From a checkpoint of a small contrastive image-text model: 24-pixel images.
Rows from block 3 of the text encoder of a small contrastive image-text model, named by matrix and row number. Rows with one number within an expert belong to one neuron, the router's apart. Each number is 500 + 50 x the weight over its row's rms, rounded and kept within 0 to 999. All counts start at 0. Numbers have three digits each.
Before each expert's rows are labels from the 100 texts, of 14848, where the router gives the expert most weight on average: "tokens" is the input token at the peak. Only what is clearly more common there than usual is listed. The data: short English words printed on busy colour backdrops. In brackets: how many of the 100, against the usual share in percent.
# router: router (text_encoder.blocks.3.mlp.router.weight, 16x256, trained with AdamW), inputs 0-127
# up: expert up (text_encoder.blocks.3.mlp.up, 16x128x256), inputs 0-127
# down: expert down (text_encoder.blocks.3.mlp.down, 16x256x128, transposed), outputs 0-127

# expert 5
tokens: "red" (64 vs 0.1); "ant" (36 vs 0.2)
router.5:564563444453669527482438489475461480532432554465472491672401477466579604467456502500527600493469494487555507527450507508495509533526472560462479531511482482485388439472527558462528492523492594498535523430514604509432494531574478357492476457551460568464441490544502488452469496555475513495456397535429493464502503499571493520460567582484457537505471558549389512489576467481453540485467
up.0:529527582503495499509476509513497462564402461500453520485498508583472388479460492436491465518494495502514588509381443436544462499558568497420500447546537555501494434608465498533457487505501522530538476492486518473506507506430496460520470674504552478630481502535604398517429500504442603559479541567507510501503506514514485424414482495466521411508495502490612439450513487499506479475500
down.0:494506488512524541533529407499525499500509516495495418479574439596509518539555523503542543479503529507484551568508516511405568520558516464446504529484579630483470507573450404399458497494441593475506518486508499515491479491514500435503518470455511485417481559510464514404507472461496492522475518486425504577517427509467505440493540528512466496488479416533432509508529507520501516505467
up.1:452496517458469521495518451494493482490494564504502499532505579431661547522493594539519567545524397521497479490445505482513501531552501488504452494435520524469508485504449549519610521503424483498558528486505586493542496483501428489394520538487560503457503507518496619493440504530483551493450509527509477565481494366614461477510433397423507484499492497393378475581541400544531490578532
down.1:503525470492534529535494504501546496492496495526499499479504497445503475466497497483446500518210500497502555493498535501480474489487474596502506502527478467523516506500488724491496490495502529501483493407490567510499246514510491544503440502556351430586483485398495576507480484457495493507509462440370506585504516580495549516505502504525485527497498498520604499514496560495499500411511
up.2:480450437596517470433410510624514512506484426495502514514498511503491501584453493500576504503499544710476472424505490534479505577467458490503483528395528481448459584498510489357493529509521554502559547569426564532581457495465485464452465360503505514562476502458410506406520375500561499497512513396500498487492554500420515563523460557499532457441528566483506507515458501446492479487521
down.2:581528503480487454488494474528511482462544558587472567567493499541509480423506593530488470483523451464493618485503518497481485589441478494593512557502452489462611501378445519527494557526505474524453509562577396494511504377472512499509571552591485478519587523507494509513506524660488474482468508495394430519478558492583535513472462557511505520468469495356518508524504524507489461566502
up.3:519532525498472561539501515524495497400551514605370464501519497513506453509504493578494324499491509553485474551530500482510504489512503506485471581493488466423447509468561507632468564485482525433605518495499736512503461419489489547642505521481480508502505652495547433467476449524412465507455511472522406617548505484557426528536516515514551475494515487473514573537483504492491565523504
down.3:471502447564479548502496485463492548499493525257520486465498498501512499500639504503491371182510498499508527488521504490554507496474574519531500560497495484485492562483501514542489500477404495745519511492503503502344490605489650508503497454499504511518492489399386498450505497487496385477492505491492496501500518500514505514498505503503466475468496421514470489625486461498511547507493
up.4:455478501488498485529528522496472491539649536539506495612504522504437559502450498501552480506490507630567444483616608555504433501498551512443466515503515495420483510496474520418500493514509503531576486481587457495496499578503493479494494441512465523444549526581520358500538497514500491509501476427471507528528495492503409495455549483501494506521466514544490488542499486551490462472501
down.4:481380542460487503455500496503493503493444487525523479500466652517471537654554462506488505593518504446537488501489420499499480493490487433497494700430512472447502497489499483485522517503521518484483477659487511383539501441494494551502548530503491507436535451559518578506486493506509501592521699558562517484470509466525538487517514471526475492465483579545461489512500480491440525570572

# expert 2
tokens: "gift" (68 vs 0.2); "light" (32 vs 0.2)
router.2:553471413425482525443424469525418509465575552438457502439565526546443444363425515450489516461472496476485526484484534435528542507496446496546432491473465540432539514441527492437438466562455479365478468459497425564424376458454456426595537436584472451542499492481445486590505525532431470516386435494558485481396493496510534491451526532538355471451446560438470491528571412473501482529511
up.0:568503589402468503544554514516488506561676510474461495506491456472489562489501494498471511448575713606505489503493496535553549498453417481625565487526500518455609563567503520487480600472495545491558497517421392499596530526515436616427593549486494496508529481612522504485508499503482478474501494511512567478436554502489466476486499418538457414512514526488484446493471536483492509534525
down.0:439489511501491451491521516500558513478406484486537453315531537502473508513532576520568498503506512477507540499486510488520517534527542509429503398476507534490453493499516436545600490541462397526376545496533501459511517494455498526521413507505493521501477505519497493534465507486588523489476494473541507550458354419506502541530440504495500489403477545451360490502539358486502463582457
up.1:499482487468523479493435485500504534521507490520483508496423502510599492509622442496526472522508566493499454470509537495389503485496484504576508525460539353388500501475494497496531587542469498507541474522511697454504501531543501632541498484515539514473504482490505495530551457534488483548494572477533556551505513491445394492499586495498524522498498499493500514505490479494487501505503
down.1:487516468457508484478532505604521534570477501554524471547497512474442503513501525541498499492515489534530516501464503561460439493506501471456535494598502492414443463499502462553521497516506577507497475517507497333470518439468546554360534500472403404520616474527484661190578449489534555541484480584477483442553500512518506498562497485431336567604501488517424496487500505476484469476503
up.2:681523663499404491496503432536523506450494430478586495521488488456510602503610505528413505555602473526504461499440483492478499541534482502515388507479477521413499507498447513508428571476516539537481598501504343514510498515450500505509571489493593513553507512511538488468524606521409506475507554508442504503494485532601498546494477528505466456499345381487492482480371613505616533503518
down.2:521518541447577464589513507474495511474453503409498519484599478534493506466504539502495593512490490444484431515505496594493518488482488503528485440593574524541444501534524513506440560519499496522422480483490500509515446535394506368509455504485446439517577522485511505489498556445547527467428501506505532516476445636475498396498496496485483478495504484609440495441431354548449506506408
up.3:500464506498461502514609473565481591516495402521530484505492433499500515516505503588470477510557492500514484400465557458538465501452496524644492605320498508469515501511579477629518556498440450519464529506497494408523465471479565527547507637505556505424560624507574452465422573527495489377524508488488465507495536494485503496503511401387468481499433531586475450581516543493539558514514
down.3:493499482498509363504500494438492497517286505467494502434622567499502454493506494476407503502504501418442506552508471504479582489541480561530504471569494420499524386496498520492492605466517494510505461563513493501522506501426503523456451477501479451491598523492498513425544498418649611478517455499480472579510510502465509500616501351282477471483596512420399519486478498503513493520417
up.4:501531573493469573503464478532503438484494544478530494525488510525498448469475511553499446504516441511484435472481506530519468481533519502493448499450504500500403511487472473493447552587513516500516510520462436512510441488534497486485492396528504486445454528500495440459550479387484528498552473480500414497690502516513479512506583441470500501525576503552508501444494627505409531481474
down.4:455589530525554543545574604639487466499598469524573519484495500498479495343435373511458500492482540519498565498430539525485466461496496489441649582543466455505514466497591498491391466547472537525504515512506438560474509484518571516487500526510564504493519528475468528489484532545457411482548513487472526506438497495521499461510630701532489499502538487506584402514497518310468508519485

# expert 10
tokens: "tree" (75 vs 0.2); "comb" (25 vs 0.1)
router.10:524438573520414523602565494502488531519439425587470453437492497463623491502416441423503477527519459475551461535544458486436569608448467427493617537610444491557509503503512497461503553474524503448495526523456519494499462465554543462442501495473496491423521507538506485568521532564537430415473550489546447508436503416460501451477439490559493391493518514430483508531478514521463526532443
up.0:497482445499364478501526514496500512499483555495503528465491354520503462560403499536470533504416619482496492469523535492531494492538498495514497485429561493444493436518536520555551473508550452506477499504507758500499451463485467478529483506509498526531461497429503473524435556537454516490429432441494503516566504501532438541543482501484522510266571489510505499501503496517530586513509
down.0:434600502510386520500478513488511503497500484491485640491460537492501573539525495413504391422494488522491501546516511536479501426473503395511397587508411519526578552500457419472503403552492503482609484490503501516571421640500497511498512465515482495411497561477466498447449461473507430518528526556494487538473498526481406488497474447545503504519502548523520516529522558543399471496551
up.1:463471501482539432490486497483504504542581533427499495496626532484458495552497532530628491518494464441422490565468540501505564479545533491318494423502498519424597504487504531485519499492476513541527487506506453611505530543491469521487535254320530498547503526391485493456443502513569494491377673577520552434459521518510528523509490525497526473531521458458504400546493558510519538497546
down.1:518490488714493496430488450508482346519424505468506485552507503438544498486477426494478471411480491511486532487493503617482481525572508478525539538447427598449486509515519513500499547516475546501530500450491512466436548452503504451440491569550510499437505544517491506497495485496267629500535284531489453499509561519509480437476479495490474504552452502483472525447490514421490465580549
up.2:536510476512398288509503513505529496499551537466431491504449506595476523528539490473626540454532505537560563503572509576489532537590530472490515449505507494459497490521478479474516548506549669522477494472571428507556456554476504546654515591537422496458363479403429495516493501510491533579414491449415433491513508488524574492486461552508512559471510479497481510528499475484586516488497
down.2:446499514585496518473533478470406429510525535496501509554475514568506501537507494499509589508470561445514545411505500501498397461520493466517491467499476501536511476548468477512581339490463367432566511564591463492497579494394546312471508522547542475418526487424715519529547521479518515484502602533497629520473499498456518497510485347613446488546454553487495428533422440526527521491475
up.3:409538506496455484514412504440491532519469590435554472470496486483389497582499500516546490416496490484447622526446504514498531516502503531455525469469491516496500535410448502542546533499496494564478548465592546500585495530571477517673610494494544542462472548490507507485507502532567502473493478497514362470471526515432532516573605556522621535543518509512469492509504501503569493495498
down.3:497519492496386503477495496498500495445483489500510500506445504504580503477454482480513494459399491491698544473488499636515497557537481467489529445505498499507519604480511479449504501472487495292499518504314512468490511481430494487348493496505509502498471420521412496454503429504491534471500417575492520502524484550529468503511479469497512503508506631578491449473474565539505458527502
up.4:510510571561451474535485502548498520553472389611544493493433476606463444448521496543486536476499539661601511454536498473488435514531441454479501510543499501439516460534499470563397445522503551442534496516506490475519510513467551565475384595522504505425372540609405518513485507474499491472558577502483478582494510513614495437616522429482494436480421532484498498498542512567595526501521
down.4:494427479467501486561508477494511514388444511518501654487434502498458478549512513489408446478539443523482442498535550486486518480499499495469480637491466495542513590589532498504482488505495503587568507509543513508474498579609494504507425492585482492640515509479486481478619485523511436551503514449423496521604498435456524504485671469494492596488496500475521505489492508605509521484503

# expert 11
tokens: "nose" (71 vs 0.2); "neck" (29 vs 0.1)
router.11:542522445490401510431546427556430482483503449542490464526574462426467492556458504424499494587401408481449565462561503514451556522483523503534498490559488573453475478471426392506480410443496527403544497409480506510563454495484495436379446489512405433574363457449429474481417432516484433425516463503492481484502538533457508548438444551460471470497475488433430577529419427502469500525468
up.0:487498506504506320492535507586497529500411473391502498466486500527458519542502503489473532530463498421503495499635440500507479506495547457478498504492598486472505507639614434502561484347536506494506500566515542297512535600505321485517533632462524490500521469557510521500516528538437564511455617579552524490492543559491494496517494426436500473504445572487374414489501498489475548430494
down.0:400453526481518458500501496526425511495514463431502572445499471590465543479507528413511486506534504639483515477438518505521571493525495454507485509540579329600453443526548549481416537494507491470434486497474514497467490530559527510471505458543512520534493493528521535626581471474497552514499560524498543586562468529524451524570450496471489492497493493492502546331512516425498469498567
up.1:493427479569371518419521463424487393572477487551526513465507511393478504542494526495443500494528610686490500494502497409517498454496580507545497500569587520512494468500547513427410490476484523499560505470452646555484496487502512529504459102478483501516572501496500532512484426415494516534461486494523532516498531504415523522493429439494500490360577497514525582492426527517532502499504
down.1:527497577453518486506496464536502521519508524616486389521536487536426515495547546393611532492404459496507521522509468526434491564494456491455504507497530521507506580492495375503648498386454442491430487572501499447497431486529497497465484600516492536444492483497462499515444504541504552509418496465495498417525524481512610497470488466463543478474495495514453499509486448480619483575492
up.2:512503503489492494467499487587490584497498476557521488429463451501513504516546490465426508530424618508488414445569508451497548492528533535527490537481497464489504490469529482250489514565506506385548500492508660433537517575507511501534497495507434458521498534534491500498475631475503550522457520505545517498637491479579484496507499481528447491465502456498535482487435478445556508473596
down.2:347517452502482499500496471501406499503412479320493541446498502369400502438482487555520492502447544496474492506497507516543507507515480501492496467580575572513490462529514496483498540458500500503537491512497529508498461454522503610471501461409611571489458384579505496493481469436545505441477503501503508539273497612488499485514483535462501502509590513554488500531512497365488493520556
up.3:477455423498398514456496526444554406580370517492491497504498447510512495533528451495440483490502494510490461471627387495534503460501524499457500478457515491437511510513564493575483499516503518499446454462537489542571517472512501597621544497495512582496430514594499491562477488486521598491514570504501445548599622492524539458462435464531474524556490501510471447381517548540476519489502
down.3:483480401448502330488497494506482495511553508494466501524512527509438528503456620481507660489487498505502510480514502499521408504498512492481501489495690410480468489500493499519556508493504472495528420489475492489491494518500446508566502501428499479511498496505486509489447495511507500504443673503505504495487468440458462478506513494362527510512471531505508499509499515563612509497498
up.4:440507508486491511511463447499504519515530475486504510492505511486406500542553454544502468598547448442455663495571618518500473453489491552493493539508522507352572465488552508531527593209462502473480473499512526535505497498465507512574493618495570547502424544523509523497550525451586510495528521500489502536482534558640503511544479522522502471500499414482522506512513475481512559543454
down.4:578536501506519551490499533505489305531523504546506473506523509524487524516535466481501384482522515508461571548440500562512499431508630505528434513500485475523475480546466584484505564603497485500552418488465511518518468488471463531527667484563512511494482502476519488566529519508417368480366514499470448365584347499421485347595516512482540442485562579419510500534506578721461490502510